Rows from block 5, named by matrix and row number. Each number is 128 + 24 x the weight over its row's rms, rounded and kept within 0 to 255. All counts start at 0. Numbers have three digits each. After the name is the row's rms in percent of the matrix's.
# convs2: project pointwise conv (model.blocks.5.convs.2.weight, 128x512x1x1), inputs 384-511
convs2.12 100:132096138130109133125144109113089120192142208112093121172100136117120153146057128139153108122125136106127150126145166128107103143140140181148107144132157121166143129148073066135146134155152124103127104097165102115148146104126130139125131185156122109168145168118163150158110095126188124144181151111147093080129116140137159147129067120123134119118129154102127115113138113099121115133127
convs2.13 102:116185116111146126147114168109162088065139177104108177101129142152139120098147098113142123147149138132129119087138141145124154144153113154197098128118126139144127186134048119133132116128143144129127174102110140140119099164105125134116113126127113143141159151108170087118134166139115124124114084123122157102141130109146139146128088120135113115092141118110111130104149142137131125114141
convs2.14 094:105139140143129135159096096119145186136127133145115143086117107144102136114129082145095139139150149094130105127120167110129136147107142128117109094126133104125120147106105129129135135121133123097141122145115131065085108151128104113130115138138112139108132144141193105146137161115110122123124158112064111162129124111142154166122140123119174110101111119098132156136080153119120160168121
convs2.15 105:129155148148120125113125055077148159220104099113167109165140121175107132104116127159121149142126125131121151151164116171118071080084137109118161146134110130120134163110137145135168105126110093093122141089130121143170148138135135125119143103158103121114152102138140195131121106132096114134140119130070126074115112156114085100135148132115130143114134130149122143159159143135149130124177
convs2.16 102:123129099134139144143130186135173097089083199143127115174125122158145135129134117123130147132132157099083134120131118139139139124130110127157116198134115123137133103131167110130170105109124124121124100152125161095066139153174163113140121069112142128148121139139113209108145117127078131114128189128109132118121108116107151092138101143129137153099165170096117146102130125152128147135168
convs2.17 098:177103088126120153115130115125161170160127123119096154201137164173151142130138125105145113140148104138177163148121143144128085125125131069114148094126078125139112093133148218112124111138144147104121090181148093146134142106148107118161113133150132124109125169153099176134149138093139134139118125146156098183135131104121123123141090118140132115072102128174108149160104143114118142141172
convs2.18 104:139125113122108126139162125138145183068179048156118123166127128152122115132106077131088115101126146125099115138145112117143137079157149127167154146137155146149115136128079117131167122133101162089149146089143132108160076143080115136125167081106116104126144094120140139141074134104113113126095133116096152155106117128122162104130113127116140148130093119155117115132153129136120159168179
convs2.19 103:130165137150159132147132094154074120072053174184130155184136104100102147122160138142113194131145097150110125132132118157136142157126151172155116124126116115120123111123167146140115130128122102134133132111130116112143128139099129125113168103125122147150126175128090133118152105133092131103140154125095111143147117143146144138120093117137148143136112147143112121141116151094134107148067
convs2.20 094:061161135151119133121117177156109121147205095106119110138135104099158118104120097137117132093128117141114191128150120122153180173120166164167090186136141125136120140131115030140139120134150115130120141129141122124131145158140094117118161089126144122133125165147158142114109136109124133135129106108108139143146132138092149157123112096092154141059072124050103128131136144124137168106139
convs2.21 103:106152130128140124122140125069108112171134090135105136126160139100110129125152135130119105138133141151131108116132171121126143107136118124140117129132097125118135191129163108100125156119114093112140121143148156156115150108137155160116094105121138130152118163141155122083114136148120109104130133116109147125145137120122149141113130086098138149138116130080090117177118150136131157168100
convs2.22 097:145092129151111129107121128095120091122132052134149136126129135163129147134127108112172114131117131118114153139106123106107117151163163156101141192143088145125119090131143163139148144139100099117114147186168097156084143133109118123150176160127132144107172093130232127111087123154092135131106131108150108173070115143121096136139112142103120106142218126109131171168074134113129139101188
convs2.23 103:144079157138165115148164129118172138226187154132101108121119092135118103136098152116115111137119103147087141109127152139147116154114105124098139100113112135126120061140116143116067143118083104140127131146185140131144127127073130154123150117128152116145124152119164113116109079083079121127111114138162153174125130139077112111124109118151126126104142091165134095182111116135112175145084
convs2.24 095:122036131133119108098142140124138124179095122110140148100126143181118101146165158127109152164130077107128134095104130136142066114127117097160148129120093118121130125133083142101106121121120157123123163107138147118100109132138158144133120131095138145134112050135174111160126143193162121127130108129106106087091146105148142110116159154105095125165169145134154124107089121088131082140127
convs2.25 100:134137113121131113120092139135098169129170120091096119090135128128114134163145117125159120140117162139130107161169150160116133202181160127180164119127144148140103142124168156134097161117130140120144137082080110117095119110123118132136126111162102104124135102137105117143125146157141138131114170115093127153159144108134119109123098107128157144110178129174102120098148116174120109113146
convs2.26 099:118117087107143121122100092098118091094145113118138119143136119129127156148105085138114128160114153123075197137134156124099156147147094143130140104127122121129124146131231178121131145105073125102125115146115121129066127137100113114096153185148173131127110091123111098133102124118109105154090196131096165146098113148131117108107086129112106146119113142099156112123156132160123157103078
convs2.27 097:104101140105134123149135156115165100157114156102149135092126145093123155147057147090166131127148144177169145140089130101138161137101149125081119123122131144132130137097070050126144109145128094101155169160102132166133154170155145120127123133129155128134141131127091091121169091080115096107091073153124118144109127117132135148138117123134123151127127117158119128118156122134130130132114
convs2.28 100:111168104161145136138153109118110131133142146127137109181123133152124111115118111099113131140117135112135139164144109138135106081106080104159130081141104105166110106113160207114133112135107194165112129090123131133101132120154099130120121155138147138140131098102118145114083104092159107121101162130172139100170104123130138156128146121114086118098136123146134127119056136143127162126125
convs2.29 102:137145127160132121176095124167107121152112151127127120103142145063146126139055115115150177118132155162108136121136136132113160140117126106115114129128198132118118169132162185111103183137146158154102175121115115149046148123120109133135139140116140107109155109138188117131170125125098120121107144104164142121064140131151122151143126151105124114121123132135086127112093138156094120153157
convs2.30 101:136088164121121143156136119150183123208138129143100150138120128149124140119111150149131099100135140124117111134121123152116055195150152120116140086125137136146107091194070119126134133126089101104138129114122139105127112112093106149131137126151145146114141092153118121141150127105103108122153151149125094120139121138109107146119083144134136119152128133144171122168198116145139110125190
convs2.31 104:142190142128159136084094112120175124111130157129108148106132147138132134120169117135091124175124190092122102124113091123095201077113087144055119119134115124099149078134069126133090068115136115138147095131107106178117122120092117118135143132122127117145124162109095110107125119122136102130145150137142129149106110138104106084126186123112143142135147138104166150097102108126135084094120
convs2.32 103:157128130143146139147095103132142147117104125119128124087120129153131158124100161124118113162132122101092121128103144151124101136118118146127108104127157139157139136136147114137173089161142128161123153160111107122192139159112118107124166147164106104123133148117146114136106109174082126133141095115103154174132126155111114190122148150113168103140156109092064071163122157094141135139107
convs2.33 100:138136140116140100143100128140137117077094167143117124187138145107145109128111109147128130131158129146113130095143080130131181118154145122132126178088144140115103113142101165144173191122118161097135185083161113171142135134149119127140133107122144117148146101127141187142121110107139121129147123093151101110135165137160149124141115132116117126102136125153143113142133116140125175128163
convs2.34 102:167149155116137130128112114133118114132068101123124079179120125171117093161093144122119148134118136136164143113149152116133122124147125134144129139091105141083145129143204165127142106145112102157118162130159130131118131148119111110125098107142127125122139130156136142116124141110118132108082187158163132153109091135168091116137123153133145129091134133130165120109136114126125125138131
convs2.35 097:162125101135128126093146115130076117128122144155155149089134144131124099148089165131174136199114124153131113134117147135102105093113115159168153144110132128151053131125117079140100116116134147105130119107141155137142142127126130140107094153140129148129110146118155109124108130129132146128117027118098113032144153132102135147122165135092128118158095103127150128084148146149130077142145
convs2.36 101:135125131136117124105128105105147108066101153125133152120125161134146119137072154096094116173130082141112147121104109113132131071105109107180146131121159138133125139115179103123116125150134112104094126145100112145189133107095132125136133131159153112118113130136089118120133130135130140125190169139144127082164131123141172116115130120129128166091120106064085148136209104112134135135103
convs2.37 105:141112139094129109131139161113117124164185119130102110077145143143148135132141111144157115132113163171115136114133120110143182113111123112149132140148117117082106092114155126114113134152138118118130147104141152132135128109144113139143172148162127137129134106133080129132168132144115124134150182108140126169154128112082150131140141111130145137141118129128123144193121110106119124107195
convs2.38 099:159108132117182110099111108124107116117084131113108123141095136117128145125141121171126128097134136127122092123129143119125083147152133149103139093126144131123091163102091179118158140118181116189134068170126147071156144131096114103099107155124108129135135133124119184138152143129100140140119106142150111154110119146082137182110171122122117143139119157139116137117136105107131116120169
convs2.39 105:102152092132095121132157120117155161158081151157141119169127138163145150138113139109140075095129147164159119136107098145115170143139139125168133085123182129160145122100157084145115155125144106052144196118113112106141118118137166142125094124155144120141120103140152154137104126105128170133126137167134101120172145134137159187133130129116130128138136125146125132124113127111132108135134
convs2.40 102:099114126101111144094145073122105117053070101152127162147119130133128123128148116144143075143135175147137104141135168112141121077104109115125131110130129142094098095160093112126144111127114101063119148115110097112121111165132108128120128177099127145109140097099249090168129150141202129109085115146143118160141125133205111075144136117135115105138153127138127116150126134136123172149122
convs2.41 099:108129135145141143117118172138074126124140099112149168098139119144118143137110147130145148112121126100097132117099116123103092154153115094093133158115104131119144188089156124135162176140129174090108098138126119130146061135108130134118159160153101130118142131122133146112133145112132123139104077105136139122122115135128094150110109163109118122144129150168149136105112127170142094132150
convs2.42 100:103172084147130131119096121170177095138086124093178148187127136160133166131141140122101119117127141130142104143109131143133121122149133113140145190136091122143129108138076176134128098148105140156133133147087132128139112130161131125119138087139139127105105087108125185121129098184109147139112080145072100091172122136081126124131168117117132105147142098134126101093162117115122116131145
convs2.43 104:123145127104135123112100125157161109159161088148160119159106107138119146118103147090100128135126122172125112130146087119122105088103145078053128208137167107111147108137130116134117155124080144091134111129129127131118077137085127127137138111132152124120131094150191105131132159159120147120108130116139125131102144119160129125124170130129171111118149148152126118120172142157125127140093
convs2.44 106:106081119132113131143105159083136144207132114140117144103120139146112126127116124135151129153118143092165145147093126113123129140131123125111139073143164126143119106121203037138090113117091144165111135100142151103146129088142138121137084141137134130120112146117134089107109122156126113152096072118101138099105156147121110127122107122126139100150167116185153135143132107117107122125161
convs2.45 105:125129130113114122120144113131111182146147167172175153021142147104139137151142113109097106090116130110118151121125110127116123128118122163114139125129130130142150153157062094109085142111096107134126116094129087135117126121211127152146172186120108119119164123167144076146119138102139112121173176125137166125126152125189138120131153117124101117140136144183121100099106129133143164108099
convs2.46 102:109128106096122140146146098151150138152096141129120112060112140129098134122177100115116156115118134096127132128121093142119097158135132158175153125138072116127108091116184072113149108130116139117109107097153097109154152146132132136144178165102158143143145117150171129126144131098042105156111180139110100123145104094112152072140138148138108113137125087127179152100085126103117070099120
convs2.47 104:116080164148156129128092111129138134073193117129107110163100117103133117136146120114114107134105107140132108125121115094122069104138134159096126169125118117140128133122215127126134145135090143135117097155072150130065127121109097079133112142129104118132121086129059172107095117123143083128127114102110163099083108130123093127152130141118171160104132141121108122119168116138141157125132
convs2.48 100:117145116103112158119134167122165139134135166117131150107134145141091122151129144132113163120132132115124151131107089116138127148116118128155110111133155127114079120144099093118085121166114117100120062145120149114089116132150128120123107093096123108129131136139074088107136101145103139119095127121119147104167128115132184122137147139136140148103135147111109131148136148113136163104079
convs2.49 099:106136134143120148134143124161088104116079161074159115153104131135123112138162128099085141146122086119149161110103096099149160146148120140100110113129131118117155142128064118132136124131165141129159163136164122163148095130178145149133146130112124118169101183144135115120171100121169136133094178113154144154120152096096147126117093150110116133135121163082120152123151123139120107123059
convs2.50 099:113184110170121123095074149155100145211162149133111132178116140105145161163135118105146132109129171129128122130097139127094116169122111126135142130117130131128145121132105081131145126117123103120116191156165142111159139080126107134131156122159131135130118144141088150116109122127146110125068127115153114229183130131120115146134090145119105141115102132123111125128078137146126153115137
convs2.51 099:125118122148169139150102154106101159084149187117132128128111089131120126134132138139092159136127124136174066144124093137121114112113102125183102123142115130133107127104115173140162101154110174139107123056133123116153152110178113124133078104135134128148108112121131162144128118121120138137093119107108168123115133150111154174133148123133126140119078121120140101117070137112103136110070
convs2.52 097:119112147113093122092125160142136146090140120112150129162124134119152135127114113105123124129132064139121176129097101130131103141126154100074111149131122146151133102159156120136143141143136162112152135135140098133179185167117127156134123110164131139161122151141067177143124145132110117122173112123135102184144121150129101093139091136118135101119077151138145149114126133168115201144096
convs2.53 096:122091149172120132104154113141090153064149110120122112180128142176122128146112136122119063128122121108121117133142125122135103102138120130159118123130144124117100177114091177124118109122167121104119072050141095136137159140183121118142127116113124132145145130122130146134109122093107138147178099152197121069122127135137161153112146105125083101108152128133155144121141141114122149107159
convs2.54 102:130119121127150129167118116133125132158116121100092132150128094101138142118099121121125179128130115104087143161110118121109130091160140104156127185133102130120166086122091073141139123096158125150134173149109154156056091161094131137102104134129083135145137141144130138128128105138071145116137099172075172100120133128129119106125137113147123141151139103136078129146188122138124090143110
convs2.55 106:131085149129125139122157113103131152213087159111113131116133096145141154117074161120131118160137181142098131126130140145129139088080122152076131136121153123117095145138134159141102143127100117099131170130148136109155154098101086125147133124162110130163118193121022096129160158120166123125154159128133139127133151153111106126127183141139123119149111125096150149100153129153142092144123
convs2.56 095:153110145105145112155128124140140152139120070136130151146132122144108132092100101125108113167143121157117119110117171110140126111123123105085128109123152121139125233149131136120143138132114160116131152124113122123116121128119131132129115140118151127114133121102123151126128136119116163125176107113161170120113126093096144108107145121119111144107142096165138115116104119146117121141122
convs2.57 103:124092119138128154082114122141158130064124146154119095188122109128150105120163101107127128105132099168121144137127164158091127068155114141085113102124102140120151117088110134125162164136112097141133197144174162161075145121143127105122136099169124118145106163141036187119128145166141114121120123115111161129096113114128072125127134107133159110141164135146148134120112123166104105104161
convs2.58 105:170106096137141118136127092125150146151128118121133102152136094148145140147164096150122140116121156139136123121135176133139130103161140122092138104134105154135158131117174215136132147114163087137104196188092128160111117135177125114112131123131076126138115102115093130097178109103085111134101091137170109138125102159162098184153172114137120124156136135131096123131123122139136147136143
convs2.59 101:105131110108117117142129132124089139169163075154113126097127122139162109099129148165128090122115095093113063158141125100118062089136102162134157139130093127084098109123115131127109097131138100136101129152132129179128105114101106112117147125068137118128122122136082135117116139137079092141165067121166127079101134114121109110141141119116111127133165151150182090126159135100131091118141
convs2.60 098:131096117153126095121096096153087113060136069101119136147125099068132123146142139134139115113139161161143153140127104105138112196136097101127128118134133112125113123150114175137060168129160104137141136113156117110138134097081139107119131125149132124133115061109082104131137143097148112131132199112078134138100127114126110115130143142107123112151095144131149114121145124145119154130151
convs2.61 100:129148131099116131097150144113145086167119100091143120108130151111102166118174110122119164123118164153098137115115129113107150146139123140225141169140162127156130137109183096125093113127108191118121134064081149133125135096112116121137169199125114115122171143133133112133107101156189127136134089121117135097130112143143142126112107125141106132137111114098087136139133121114123150095133
convs2.62 096:119128144111165140154095090139117115165126105097139092161141133100107127110125140117149187169128156124116100090129130127150125091122116122175109091117110104121096177128121138105162127138154177098129136137151115124116119126025087120141091164124123153111125162122129155128096124207141116129117119116112105102107125143145157137106198112142117109094129132144099177124119145142133130144105
convs2.63 096:151091101161140137103112101135147122168077159126141083105123118156098133123190153156155140033128138148127119107151127135109099140135140145133142156117098154161140051106180064124140132108084114163121095197087146117112110128133129107148118176116120136138115144142147092132139128147167115127154138146133134189109116131149134190150118135150170116113147084112101118140132138125148139129152
convs2.64 098:136160142160128150149125148154109135104128106175120125064143110138121109136117076137152068100133179153152101121102179141122124071127124128134119117121095133089118141144117101106111172119158074106131175113114110156105121126111143124115078087113122142115113090152125115117124119077141140124137169157100126083108125126145091119121206140124114138123133126123177111106156129097150220164146
convs2.65 097:145163141136107143116159124122131145120155110154161125069120132134115129139150118105114101092126133119124194116129140113147126105120149113128122083122127117123160099110178151136120098106122108134148099106147116109135154084134153112132160173143128144096107162145138121159161117146141172145106160113158122114128157122165141143116109132134142139168102131109191123121132111114135107161098
convs2.66 097:113123142119144127148140107144108140155080093141148147090107140158109134140129100153126105122130095117143118137127133091128090161109124098084127146136079145107125132137146049131109118139131147113134107051165104116126122152169099141149119108127125123120139113094195080148188136146117108132152160160109119165103140120140130071133130157130143167094129119151156138104109119132126142149140
convs2.67 096:111153132122141141150137124096154110157104139156150151096133148097128111132180129127132126147143126139151138137086154115127108139138135157144135107111155144138188129131139130136141116095104127143123082137206135091135099148141148132140111120100113086137122150124070138126108106138077124125114085115140142116106124127124128173139090125120131117141158117133099131146096137149130097129123
convs2.68 096:161190158119131155094133106121147156143092152125116125131123142087139132109059194150060143184126108167113126114109111158123143155137114167160100156128101103139122159106119099097110153131114159139113077103079136111127112114101120129142102087149086135131112121134095132099145161120166118130142101162107092114138096133154125129128107124154137132122139159122129118107140103099128112131036
convs2.69 098:127088106105117131129148121130148175134094138114142124127102144148132135156099162115169125121103155123127133099142111125099092126138120145137154121119126128148147146132131190129148106155088155128129174092168164148113133135101110103110180162109145133115140068123160143111139110152077152129160118146075111137113100127120125115102145132107129122124161118166172123112100153131119110111139
convs2.70 106:143144139118142134143127123151145130035114112150147144141132120097122099130138117148112096082120188128085142132148104131134061095131151108164135163120122115106153102122044157101134147116111136153107059105172155093121109142136135123133142145117085146121122129148103142120143132117144124121111133130200133122132117166120132111124127131114142132142137141125099153133126113112140089123151
convs2.71 106:120175136129140154119160135113105169091192137100127164148112127119150144122115132115179149151119133141150105144117145123123103102148171122151113174129064153137116120163185073121138171152128199148119240135131124098128104115113130143134159159091150120139115105136118145129120129151096131126173157146151141119153139124110137129137140133140120137117089149158144126109140118101128132154107
convs2.72 100:124138109153107120137130088107083136081120113171099088191134099150144164140162152152111151167144133130106118157130154125129125106139116091160111114149120111159127103099053075135127125109166127106126078081132127125090141127128128118136102131159136143118103149124081153135110143115158128137115155120096136145149139121150142129113135110143141151145129160107135115129106108134134089155115
convs2.73 097:135096121117086155144107152092120131142145088154113138088114126106125128127051161146112118094130079121124129142156184147124090162112186144166151076131102103143100143142089071118080128153154106125126106096109128112053167111107074121140146127139147135066130131114147102133147167140175137143141121143132135113132119148125092108117090141111153137123108144126150101129142107133140218117143
convs2.74 095:136109149120106131129102097106074126152078159152120158127151143092149115141084095115122097149133130088097118113105130121143138162135116113117094155127104127133097176115159152109121083121143157143120103096104122169087153128135127119119135105180113123125112102167107100132141159113137136140132117143145098135102133121133127136151109148134135136119087173164129163137114147102145091133139
convs2.75 096:097099144114139125133127126128130123118138111156166083140106111116139140146141115142131158129133162118132141111157120130140094125100132041143075100114140136133160167138159105150150135114075155117129118138100134132152136135117127095122113125120092106124139100123111135142154117133186135134184090103113096076120120109138166121122147134098112112129115123144163086119143129091097164137141
convs2.76 103:136154140133109103139110129132172118105084085121121120115117100128121114125174135128173132122146140115151166138108107107128153134124149145128115104136117134139128149147061174127169176100146125082113141155133100166099153160106134140146104153124118123129101134109117137151065074123129089146091139145136120101133117106120121121129098152114077126081147151133114099137092114146126197118149
convs2.77 104:124149150172120123143120100152172125099139144094105112102132105107132088127076134152153145130123113149157141117098121125138146152124139141119148120135124126129159123127072137139180171122086125140128125182121129085108150124115137164109054116114133147130098136135068121141175123088127129135160147124136124147137140104116193098142157125136128155139118135142052131139127111121133075108144
convs2.78 100:131072117136124125124141114159118130051131152126112125121137141089116128145171086159112168125124107144148095160112123119107132126140139128045159132109155123144114061130189120143169166128105092189151095062161083149167093127083123107142084132136102148134105114140097153112111154137119127123174111109130118102132116143169095086130136125158117108119081159130143105139165129134115084086143
convs2.79 098:116147120137110145089131136160146065149186109146155128114111111120145111105094116150123115110110128126175150147136088106139169116132151136092150140121124122102137117144126144112138163130144134152153114159137113154131093094131161154106154082138126139132145114106179170126131133159153131117082146134135133186055120119098095120113163128117125131135119135134129153105109137102143096136122
convs2.80 100:141163113132146132131128110116123124142094107117115146136124138131115112119149083147127139098142122130112135164130121129141111112119101181097127137145208123126126157110129121128085121149127134120102072167137107161183124164160120129142081085140081110105106165138070064134170158109144113134168129115174136162142133142172123159132130135156134122142097145121108116162122119107123112117179
convs2.81 096:164076127151108139126144149160147110140133149160144162126137144131168140153098144126132210125114099132103116104164143140106152089090076090111085113120128138118177137143132105110128109114124117143138159112086129152116117088149153112113161106135139125138114173137118163106170151189136148131141163177173147100080115132105118101118134112097108098142121125126142110106147117108152121107057
convs2.82 098:139184143133109125092136156094143124169168134135134121167129139166141089114093150147118147129116126123139106082104117089154163125102122117156144211125083132127118178122063149154120158126159107109114167151090151135088141120136132132128156147139108158137134139108122109129101146080195136137111110081103117117107144113143124127123104134125133146124134116141138145105158126138117165152104
convs2.83 103:118107149121114128123136155142133108136165112101109103119121125091114146111118105118129128136118131139098106141131135155156128124141143166181141124103110151185159148143102222124134162139118160141140113081149157081139115111156138110129157094131113124151121141139236138143128137135115137104048123152123153145106118156122143159118124119151169163160106118131101129108057128166118099115162
convs2.84 096:118174166145135124144153116132164117112096138086169110081143133096124145165077133121109126084121117130094186143093098087153160129141169098107136181114109131089170117143128110117120090135127110159145167148078128134119100146131143158130155154115140151135142124135114130122165140104116131136172123139171147172195136156142152155145118131127131140127121154124087116132115137158132168127096
convs2.85 095:147072145131155124152132134116123136081132117145141119179102138115112143113132126115114111136129145119136087096140147136126129148165168131114142147107087123167085126073101150116158119124176126149134158173082132082130110127113098138136189134101138121120131101126166156093186132148148095128161110157156119175120109090134131128139197145146158154127161097079154143146131163123127113125104
convs2.86 107:100145095133142154135137069124124135127089121132085089157133142157091118115096114113087078168142132120108172091141058080116171142106150126172117130132151119108136109128139202131159102117108128122150153157099131102091134161144165117119107079140121109127131164123140129119103148148136148118153118103083161116155122142155128150126052130117213136134132131115138125104133099144136170126119
convs2.87 102:141112141113128140152084130152131115190051108164131141082118125101120131130112099134130080116126117093134146106120158171152131124112106099118119116133161140137102090110182147103075126129185080150147133105140106157154145150100131132128064098123149127116123105123098109117168112090069127123121110153152140064132130120106134114133137106146110108129095109120111152125143127121122134116191
convs2.88 099:143161155149107090135129176144107118094145114118133135143135120141146113095133099164163100124123153131142105175137095122142058131104148165122116167101099116158169138178129081115110143094078134135122087192169124121101173155080117146123135143127143132151110128115151140127095124097175108121130137129166112148143150169171114104138102111110164108132147107160128128145119108126140132146156
convs2.89 099:149156101133125123102133133155117140090150173094097144147123125150128155143173105117143163122130143103104104110108140146109165098150113133142115119168119110133134127138072182151095115130148156123122094122110133100118170156130143126143149137119119126139154163131144148130125107150119122123155186113113121130111113167115153134118163130146116130154102129140117134076123127132130114116096
convs2.90 099:152152116127116098135114141170148123122151113136146106193124137172110108133129167161141094125140098168103108138120159126115106147146154155115129117133147113109143167171135139138159155108147074202129092151154145071154115105137152124116084165116075133124138141114131154135072136158104146122079097102148136149110129100150071127124076115132073093166099123134192127162126136120136166135113
convs2.91 094:147106136162107121102123168142111127124200148114152124089154074144127123150128126106063106152129094118143119118133133130120148117122113128154135115135122112161101163104141084155109126119108114121117114105107126155139176121107138121130056122107156146129081115116127121168116149106127145138094132119131135105121129134102096179125111159153123118129151130081145117136144117078113114116102
convs2.92 095:144146095139080080155125134141071147182101151097177147089135119128147109137109099140159159094141100146090120114099151159128143131131125099111093144138163122141110124133164146105130156130187132148140092141079132171096117125137134155145149117120154121149134088128139088122159102129157109125143158133110099106135155150133101200119141149132143097148130101128153122105094133168122128127100
convs2.93 096:099081162104145114131146199142145163126166162156146139115121124136130144155133117135135119141118067105096133098134148116147114141103113088117149112132148123135104108131138142137157111147120131153117165137100105125113122130135156125128118129104109131115123099113152177137149120134166136126057112119140151163078148135142100105148134107172152152144122143100082134102095131128136060126114
convs2.94 098:143094125112123129121130138162119140171115137135142101181105103103157155148163135131093143161114164113144177126147174125125122144152134080142118127143163119124107135149131146115215117142138210118119138066175131105157076111161135135123161150100171135127096076147094167129103101160107095124153168159159121141091106102120135124114103142121142119153094088121110123152100121126100134116121
convs2.95 099:135137113120109124101128121120140132121092176137105106143116147159154105128125114142129118096126148177157102111130107095103080118128089078133145124096141142131110125120159172128122142136122082138147148107110143150101120117135161123130110061091140147125124145109115139130150143126086136111126138121121138124168111130148162202125150114128134104099190128151118173129094110142127163142108
convs2.96 096:138105179115126121120109108131103188082122134168144132165149154125147105138175134118147109162123168151154116142092116116121107142105153134132145198115147112098116169148154090141148130116117098088145113150122137105149166135132087126117138114109115115125144102119068123131106123092127133115151109113103130125062104111120117163107128128170101152095198112135177128167099121125130169146142
convs2.97 095:143098140134126113138109103148137143128131131120080114095128115143122130147133150129118101132119100134131159144172129096125138138130132145149100142128104155122159128097126092157125136129140058088142127116126129143084122118122116140115135121122125133134139132116172119117131154067148137117157073139114123121153143123145130097134146126138127108097120103170130123130156132101141071127159
convs2.98 100:089098129114131149131168172122129118188187117136134087142141121115117137114072133101134113097113141155133123095139128128134098094121086139168122115133131135163143084135112169129147143124157098147120107143096089157150121118143157126133126101109131108128151084125138189123131142158117095122129073119105127119163117135087145118138121107118087106169129096100127107163136129136130142122134
convs2.99 097:173167121130113133100123179085135113031101118124138142130148137129153118131077196147157147173122127113156129149121161133112093122107130173167123139123068131125102120125089103140118125156105127146121142121148158118048171150122090117141100080112123122120136154122105111102119098165145126134096161118102102145145139149159125138101112116125164143116098069148094155168084101094118088111102
convs2.100 100:121121158134152130160118165091176115158193135103131113116117125126119131124171136121125118129125126138120109177098161125157168111096049092128129153155152129124158106091178124142125126073151156160144136121144125130182075144123138106114152089092130156134129159121087103101123131151139142134115142164133127144178166152087162150119140160126081130138141100127124145140183138118123078074123
convs2.101 104:155154157073125141114155110116095140085057091109109129129107129135129136107088148108140122143128144077155100127145157116112145121123129162119118128112140161106141169119155231120131095119125116144125075139087140158118135147136139114116163161112137115113134114151183148134122156109146107143096133147151104140123120100140130129145074156131141103102159132105108124137115116127117103099185
convs2.102 102:117184138131163108151140168101175131107158157148114183101119146151134120119087105148117150071136125107183147107152073125165130116123125155072102084122179131145099138153169119153129157114105113147142109155109118117110124116116170136100156132141159158119154161121148138139123133119095143146075142116131119079126138147124087150117155134109148125084137107101129113117138090161126160130063
convs2.103 096:127114154146124131134158117091127118123097114138133164070119112094122131137132110097143132171125104125104137126116139144142188123149124104097117124136124114151117151109139169148103087132152146157121109190127082118167149165169170135130120148148151122130111119125130117131106153098115138127125153181099091158099108111144109125134130109123098107084114110127093091135135114126136145152119
convs2.104 105:141157105161124132137119140091119135096127093106157154144150146146143130143130124127095130124116130135124115132132068145123098131130101097159147125138099132155092126147163067139142123132165148143117163154092124126130091125168083123137092116089068122088137092123122152136127100108113148123153146146177154148101150091078091190130180117141123141118102117111131136129135130149142139143092
convs2.105 104:127105121125118138101101132116148100166172171139103129097125140150120151156148126126129119139140125107100111093160082155123122112124120117030110129119145110145132143140087053123071149145103159118117054118121148128141150120118147146124093096107150134107160116096090054126129161118167109133117098140060093138127148132148148072128111160126109149141122089106112113142162129112133107117185
convs2.106 104:139135131108137103143118105148120141036094158153093101137135120146145119117121140119147140140137112103110098145150153091153134116091116136149114119146116156131146080155154172122164124153120133144132137127136089098137054175134164139124135159111174103156127170142166174107111110103136108129120131137155154159133114125166106113140151138121127129155131148143152132177105115106134068135132
convs2.107 107:156127138126112129130130120095127109151112180160103158105143119129122138121106160124116131141131150104143162140149138124134159128124150150162133137120197115124145097105155150132108094128133094112129110142126173126117145143102137111117074187145150142124128143114168143115058139128111111128182125161137138126178132142076172152137094125153145106142169131133153144157145128089147099158086
convs2.108 100:129105136114107122151158172108119155098165109123136102171134110153107128118210145097144075094127114093155135141132111116121159174138170100130133086127145126088129114093110052145208130130123111144119109155120152121176171083145150136124085109123157133140148132117187178136156120097139161125058125153170151101124143132119094122111120133120096114146121124104156128139144135107105156093164
convs2.109 100:110136156109120140144120134113168090086116132116154127164126149099153094113162132142090097133128122124160169140121141115123150097111146134143139103121130110108169162111103159106169122146117106140144121144110103121176147135110127143131152171115117169136128150123135160157129108131138137101145178142079142149154129119144154117145133147120144160133132114114103146160155109096143161120130
convs2.110 101:139147098153129124126133187120148079087168055157120140128135140122118133131173132126111092070144162116073138113129143130118108125122153134076107125151129128137114123146113076110066104107170112150143104185099165147217089122136119133138127177131141122110138092118095090146180097142187126135111123133139155098122171101178100142142171126103116097165136135136153096148130098097123048147132
convs2.111 094:083114130129145118105129131148141109082141169127125161103125144167143140145200150113176095123136103114071104121129151128127144139108132122104135136143079128092152116148081133141105120120128093148159142144162136133175068142150132125134161115102071127136138130141160072129130148074130133123159140153117113096153133129130078115150161120129098157120102158177138132154141124123155094154165
convs2.112 100:096091091117127135126124125125137173211109118110123107108138102137131127134132139145152118154129110163205046141129125142109117137125131124148132104127110122136089125130131192120085137117120127133113158112101116104137100120095154146118109066166146135129116085122123110126105122174121166122104108109101157126130113144139152118122129163144139148145163166112132140138119162123121106149121
convs2.113 104:126166153126112125141140145109137154171185125112136106164158091152140100106144162117140182139125143119048072123132125145130130120143100173196134156124104128096122136144214047128173124127128153127131183112154141142092092131128127133140176143147125129133103193137110168134135148144130146125156172152153143218145136130104119121147152130157140143077126140177115122109091144112127172130136
convs2.114 104:136081149141152116116086142127127135162118103132131148112127121102118093130089152120095143158116132099150135112160185120117145074117121168186134139092047129145137123131195080137136106131138187151127117146116107139183107135132124122142097132113137119129148149135158105109124141151091177138091115129117094117088142124122159097137138119123127157137106098136113133166140116121137089116206
convs2.115 102:115072135123143139165107104110156124117132150127145152069154153138142130114100111096139134118141148091104157125155119146125137128113149079102132141140113136100165105127089185135051090161102168124107139144158120126174132119124122127097138136136155122123147094113168092132095114139169093128127120145102159163101129121136117108124085134161137137123143126104064110128157130165139219113104
convs2.116 102:134134100096132161125134133121153133044134126149107117154137100134121141124107120140163146145124122128149127125143129147141151196124118118116112075134107115110076116111130162140146118145146076151144097160098097133101113128119118108119141155132131111126143120110119113126111117096130132121152139123073096190114125140109147174130092124134156146156104112115114146180147154138124114105184
convs2.117 105:176154115109125121149135145120155137035145145162152107152135114084105117128113154147122187134134115109101165126139168132113076121108095123062127139138122132125135082133076174130149122124146118115115100142156150164107108142120165136102144147121118109122131146124152162125173114147108161137185122130094177087107123107101095149131110134116101117135122130140162118141144125123129102087100